Weights of a small image super-resolution model.
Training: soap at rate 0.0038, batches of 128.
Rows from block 2 of a small image super-resolution model, named by matrix and row number. Each number is 500 + 50 x the weight over its row's rms, rounded and kept within 0 to 999. All counts start at 0. Numbers have three digits each.
After each channel's rows are labels from the 100 images, of 14976, where the channel reaches its highest value: "strongest on" is what is common among them. Only what is clearly more common there than usual is listed. The data: histories of elementary cellular automata, time running down.
# conv: 3x3 conv (model.mid.0.conv.weight, 192x192x3x3, each kernel summed), inputs 96-191

conv.164:499448532538517454518597465569561523564443522537557481571508509528532582628510521447459539528530565520547474451555507520523549456482509463528406497519544556501538489564431511467564479644409475535463506445462563437531465507525503437498540557464531524574458489605549473455488611540531539519
strongest on: 011 turns on; large cells

conv.108:474417531461529438553528418513448585479508513505446478540544518470483471454555482464466554444495551470552617488468577468510554396334529546422490489479460473492480512537502388477495473405505558629453486466464541487557445482441465511474554508448493455542476437521414449581528392508515516442
strongest on: 111 turns on; large cells

conv.6:576489426476579576511464508573477566418463550432434595486477461527504498441602407593534545406616550514537524520486397525488491435489463588525596434448514464555539543524552492543391488566466542567461516442486480494510440466465525445437490498521479556524557507534451409565514549547525445507
strongest on: large cells

conv.25:483493554455505605495456534442577550535557484495471431551436530501427450529532472490462505531500537560470529427514469516585540495428580463471416452493608463516405448575441498540541470513502603483490501507553548506519486576587660497418550574488486507502528458530609508468462596541496494476
strongest on: large cells; 110 turns on; 011 turns on; 101 turns on

conv.81:513444588519543416514501413384448513479544506524388578437509507533538471447476552473457463446494403523527444595389517518523532498555568513525461488540526436498399479542491553435529525473567448514458507461471397525572571570527479545492478461514577537459359472510485545513509429499521425460
strongest on: 001 turns on; large cells

conv.40:499480581495448454495513439390497522550536513479454388430518585433534498450489455514501321553496460553436551477498502469517495529487451528519426589457461497484471482514429482464545455478469538606501525504577466448555548477547561556448516528423558558466415497505508581389501470535516495483
strongest on: 001 turns on; large cells; 110 turns on

conv.1:456467458460521516524551486470519536452464527517520484468479489504451507575490515501396505500475544526506497468521528471532601471522562478540460419415550487659419506591497534543551456457455479469495439528498482510532509524525438536510469489495471455563473491439524598446530426562456522465
strongest on: large cells

conv.125:493514556441541500508516439500589476525511535489438563514450429585536478520513438509495517450531456541573581458404436462560550424541618542463433494544564466573484402501489447558485433530535563501497490464488456491527625507534476527441516557472462520574467524549567515531580416655508511511
strongest on: 101 turns on; 110 turns on; 001 turns on; large cells

conv.147:516543521504502600571525496434469527465450563512502564416554521524546509458553398567508515443589545559491517496407512492529504394493500581397517364574588485652491482503482422478495467427457539592485505504542550421488523614473470529482483475462446541466452480504443416503517447527510505453
strongest on: 011 turns on

conv.191:431448526474508488564465540548476463488378376510594518485502513558541465386558536508499573495520472466586493467432460479535532506417518529534494603382517410540470549591487543451532498509533455442621519466507515530526568485488428527465449500563483458430398604489484526534468486483484438567
strongest on: 111 turns on; large cells

conv.77:488413505457486584578558455508564582521463520508454505466548573431479429528538478545497473526503498538471387438567498531512528453472530444509538539480464472565556551397504476552495469471349524566620546473494536481492472522672423478499651504523442432572460487463516488440446526501559460496
strongest on: 001 turns on; 101 turns on; large cells; 110 turns on

conv.53:436443581409373549495498422432521617583494493450498458464485568488522458499531495539446488548482572434471506392506562481537531543414504516504404421447493469454473494488375511499508419409601577553498556489481456469512589534537505480494525403458448462525485452494482511484515438492501489505
strongest on: 111 turns on; 000 turns on; large cells

conv.180:466451537539487493397569496477525479511527534496542490469507365499592463520464438519501602496484546405437488512496447514478535519556390542547445482542430544589448445532477481505557471626539456513462469541528488470483488524588586565464470538551501592503516386470561480419400462551586428467
strongest on: 110 turns on; 100 turns on; large cells

conv.118:411559540426496503481565530550490523541556490512469477464511467464487389432530466570472418418546520494503424490537496485518556510489467496558499513458497421380459546541506470544533515446512509455519489386538507523486525537558593505476520480600534546485569533499483499468440428588551492465
strongest on: large cells

conv.76:479521436518502554477508590574465386450506467482660436479522565562584622495495536537454506552491526470566528472480423439548524426505508591460476530502596483472503424537494539455421434531434426492512566529462493487512434531424554520476424595456618564434482581448500539508558488516409427568
strongest on: large cells

conv.152:520532528499552394439494491534519430462446503527445420497496453535485524536484489502472433511524370444540480480551552442466522518455558501573475551470503479467546425538474520510419429500543430470453495455399514564548587386388426558486471543520530533556455562566448595443552561539441505440
strongest on: 111 turns on; large cells; 000 turns on

conv.4:476433508508566499555499461506592465473493533553460600546433609582488504555487522462431495478517522514560537441415503507499506439473581545545485519531550458639456453559526524528525542465442552463545508534530534506539480635480501549460526518512614490495456517512527561469531530456479533463
strongest on: large cells

conv.134:430474492474479442534496483486495444496493427487478401545453595518436495497515539451487458556496459468554585472429445447563533484431590560484443476528545509437404510565456551422478466549538456489531510463412450576562432513454456490505454576460536561521496606510530524521546476532408465437
strongest on: 000 turns on; large cells; 111 turns on

conv.121:535460533395402439556563442437544398441472513405512438509493526437495494524555471622406521443459530440585508454504512518496590483451559472559508458443507461548536502478509388457429486432439579487552537456550591453533527512538523473486539475530505482574428516514468502478454469604517404497
strongest on: 111 turns on; 000 turns on; large cells

conv.59:422423480508538508485527502530591472525534471529555515483394624488523517487461505501476497447556520399522419478481502545511546578477483556523453478518490376500456514546505602472504535571507490425624508549544557460547453576525598509480479479570638503559502493437484515503434527469502482585
strongest on: large cells; 101 turns on; 010 turns on

conv.93:527420475390444436516538517415533524506501556467509568386516477525527467482531479596431483449509520395526636608464488498475529513589582438447521503445478431496590464482524464447475449465514471520468492479479502579546518474437499471492437521477496526478452465398423539532519353516507473505
strongest on: 111 turns on; large cells

conv.96:475432556403489459566507462456502550476488501502427510563504540467541561557518577449463528519525539525562588500464550442519578485358549480467445459423526449516504530583484564423564470439566530545588500499489523464562570539508463490430446536450491510526510493506440559509580478519444561399
strongest on: 111 turns on; 000 turns on; large cells

conv.139:503500565480574462520491475543563584569495591546405505488456555470502505556497429512426468467574534541540475416546529539535566421384513447485422403496523447537476513585461494533529470458510569560482532461526583434547538581558456511429546527488461477569514484510497449469562533561527574433
strongest on: 111 turns on; large cells; 000 turns on

conv.5:493460551424503452522481376523579510490462451509451479509490521559458519506554548459459410438529419497548523515534481419522535585380593488528453484439478494520431495518430529514489453441603447478499444471421428524557524526422537483485502571448487528538469540589589592485436476540431501433
strongest on: 111 turns on; 011 turns on

conv.103:473555476472383652509550562521559537496508452469516523448437467546528466428528509583432448524572484512526441431466492431533516462567537503419502505525543428546365538496523566500453563498580451451472560442459471544478476591488566536489509534515468557475479542517589474467465509590489424521
strongest on: 001 turns on; 110 turns on; 101 turns on; large cells

conv.122:529454523517476531630521455393466523517498430493526474368518602489582506487549431580538543559574522463438476559441454498510529473511496585524536558399408511519546531476484496422578455471435531573548449518494436389504553390553597501447487468434492503464469518531514503460468503533560483531
strongest on: 100 turns on; large cells

conv.56:525456471413459595532582464493513495366504533507490580493541421524622495517532470635435421431562495532485465534524537451490520451510464448534542428527454499610453449499521556500477465494453500528507500408498471552524394582515463563502446569426545616433458496531487539525479470505516494418
strongest on: 001 turns on; large cells

conv.14:488471588453488476552510422446481529566555463533443458465518514483531510566536507449505450549506418567504543653527476484581572468399557391477473473481375471481449537558445571477583466448465457555517423475461464535538509460490437562421480619456513477534489469554536580467539399501435479453
strongest on: 111 turns on; large cells

conv.167:543541492462558519539519456490567536492513404488527459491460526510495506463534527530480393525556459486479405535476480497492544635456565512532497460459437495434509509495457530404512558530470404490563496461413424540531493525441587473505525448511468563476528636574579569469439512634470446537
strongest on: 001 turns on; large cells

conv.113:523480507519481488515582456518506450490545480442531439470493511543617510599465495503511500566520537465487545456462502477500542387518506511419423485514486509541551360485494486480540404536444462537441488526420505427504434540448558534487490583391570591463503522590516530476525515474473534436
strongest on: large cells

conv.91:407514510460481480499501526465460552626595396447492479425513625477512445430530492487439436479513515440511554561549487567471516525506514515349505498461329499471546536542513607494444629479423580492584545443489505460529539402378503495440488512490498477480532561485429469472512471475505522533
strongest on: large cells

conv.171:524536521506573557567515508531489498470462416412511531466530396475575581458584498532556441586561551533465480479446447431542546498493562562427490485447545502579580473472437490313479476588508451564577515457446479469501485610468583470501465555448444540401448573537564463481471550553474450495
strongest on: 001 turns on; large cells; 100 turns on

conv.145:534462516445498494576483416539400533492478460472512506395443550507512503471547487469488470541536523515527545461438471453525577448456567549503436439414544454503560534539482476490522474471391520497590519518437465429596552464525457515429416498497448513455494618495484520522561471551519471377
strongest on: 100 turns on; large cells

conv.46:504390453446417575540552519524573530458444494455528509540573587512463468541529422623459479457514485468528504444501527464502481501566440542548547567406494454484493435400497504531424440550497538521538540432475441537524455506522502482566577470465460476583462511500493441559486516430484483561
strongest on: 001 turns on

conv.20:493514561515531478529501471420494524531469566490523469509539478493562416554459541516439595483516526474505451484514569479516573410518428501567455530469450499534524532529444440502523422434477562571443526488534490452529506518536395597452562507467529449536472478504416499380532406539536532477
strongest on: 111 turns on; 100 turns on; large cells; 110 turns on

conv.92:468445443490510488580522459462544525481462532525503519478472557572578579468513583529481487506530504486600556556481542388511525522412568474483470465526534461490541493502439563477479474424449481554544567562420572539582474532501407513502478609484612490486430555505531597434488481526383517457
strongest on: 000 turns on; large cells

conv.102:441433523489475474512555472478379509454568454507465526461533532481476509409597554462479487430499558528582541463472504476520587449497540557471451544482377468540462475552491477389493588461508486565541479439421486465595485554488568514425495509493509588435486546483418516524511452550564517477
strongest on: large cells

conv.87:399430518501562466519489523436522446456404447478564535495512521524551497483447561505534543543465424460445490537397444477513523632552424556518512546473484490560468416494455602508530477582538472477585523570581407560504561546549490574507438493556550518429416491416532623475426410470495435573
strongest on: 011 turns on; 111 turns on

conv.41:493546466450482452621419515565503555566582442473436524470489554524443559466589513506459428481564522574573514533521555531518518438475555434438510465499459447443521532528502578464417568403489508556454546404415532456512491582347454457468478475448485457534517604568514459575602545458448556562
strongest on: 110 turns on; 100 turns on

conv.47:461431519418433520456649479570507463561498567545506461444564489518525543508494457511449481494497556430548501518547435384541545414451537618520432553458553484515424565529532469501530469461433580460577494485504481469530485443514509554460500591445570491545516484414514517478514509549547437436
strongest on: 111 turns on; 000 turns on; large cells

conv.163:384505473469453513426584556549459454468491535432584430516516506537546601526476402532424464496503535553458455471529438428567518437411420521489461546477515564494515453551461598474423465511417520518554543479553495476513502553481515564470482628502574580473501517554533515379511485502403475548
strongest on: 001 turns on; 101 turns on; large cells

conv.156:427496496436457490476554453460578524590594552510586512418456498551545544532516502509391461464516460440611534489565535469531549561507548530528474598544483477530594458487476623467486508561501509501629562484481603441572536492530492493451553568524522439543484548533450563359453487538455510538
strongest on: 101 turns on; large cells; 010 turns on; 110 turns on

conv.73:460518534495580445560485528566512541504537506562462509477523482424551583532487584392545488636541539573478537495486552508555568463494535450475430526556503469494469539529471504516551453500463410535509427504438520501501520539479412574520451483471471545461464482456521562563606445479521563495
strongest on: large cells; 011 turns on; 010 turns on

conv.175:520587519535505532577533481455427465541530528552496552432523396501575558512476545532519508588542573550541485548484561434518526420635450469469486483506439481537502523511495474455560419452430451600492453527507491460518520530502403593499482488449482529460438467503478564501558425475506522560
strongest on: 100 turns on

conv.104:419543526528482462580578479457480487507519523510547477421494451523641548471485438566466485536533602478505488521485531486566567458527423595476481454513452466535520492551476512456478452472401522594538488534533525395559546499490466598451499535466525497495463496491451466379543454495471481526
strongest on: 111 turns on; 110 turns on; 100 turns on

conv.16:431461518466589444474472514436490435418489455475431502550503607580411538420538530473507518471486516537585587515463470490544509538471553502476503497490469445578415452595505567497456579444508558454517530525511484569553548570472511515408385540518564555479530537404533558516491558481416437447
strongest on: large cells; 000 turns on

conv.64:485525603516466474516526501383490583453543611532432512495534587502498535538464458469426483550554421585451541490521602520563487516532437431508471567542443534595463468564464577542538524497513525536439446529550480476506561529490480606462462491454552534533438395472479541464590433454519574512
strongest on: 011 turns on; 111 turns on; 110 turns on

conv.63:544479499529503549586503510417582464598561468528562448391466569549526514482519494559479475472582424496542544551453479482517580489549528481450411465439563372471492421552514534508568446504502482537479515472461548448560525466466601596426463520467588503480368510519491606467435425557463466547
strongest on: large cells

conv.99:552474550481531467546428479449437416434433456440459439516539521485443538427557469555547479535542543491515576552439434544495486550517594529526523500476502446447600514515517379417438476544396501538549543412513563485538540455452548484447463482461484568455490567424419532556529560511521429498
strongest on: 000 turns on; 111 turns on; large cells

conv.130:407522537527511394529514416433469482482464453516473500459472566547528592517489539453482412518544478500531515492493485491531552571476621532495408533518500519436565451516385522403525474476456452548548416497424418475589606503433537532479482548473495544507500578528600583375534472559419519413
strongest on: large cells

conv.146:500430598476526477547468478441549566540499441415471508442593578492527471403608545500522509532554511499515507531465511498565540477475585577474480433442429425580490585487487434453494517466383452530584499472441493437513623526449533468459455385459356538461480503455527473541506555543580453419
strongest on: 011 turns on; 111 turns on; large cells

conv.120:482452554570471556471553457417479557568532496471425526434515527420467441519537427484504399559510448575554486446494518546496500441568595544493509490510501438524555503452460440503512549487385462546552421462447422457480576506593512516512552457467445495553477490504496539428433505525549498474
strongest on: large cells; 001 turns on

conv.97:440499537504581396525479446584445469570516517522534499511501511542441582448581560456491539502509551466609526449472488580528601477546565532574428519462573432442566507579445423400481467552519448499429461410437461439615604550492491499481524440493467524462481537535499508529505514477496485557
strongest on: 000 turns on; large cells; 111 turns on; rule: rule 193

conv.61:524519596466467418533542401472560551497494448432453418508477412615540541492562483488537474642539468522471581522450555434538507534484533539478466580457494519546531511492431523414508505513490527500517452535479453502571623479473583483468462489431412553525460531610550494506541545526497484423
strongest on: large cells; 001 turns on

conv.179:415516544470442493455537514436404438534502415525562454482608494490458476425555471459441525460464558481467402490500493504575549443429482502511470432537444475536465535617524528324522567475505449507511511470484527493520481509472473541468422512478480578438486604469441490429461469522440441459
strongest on: large cells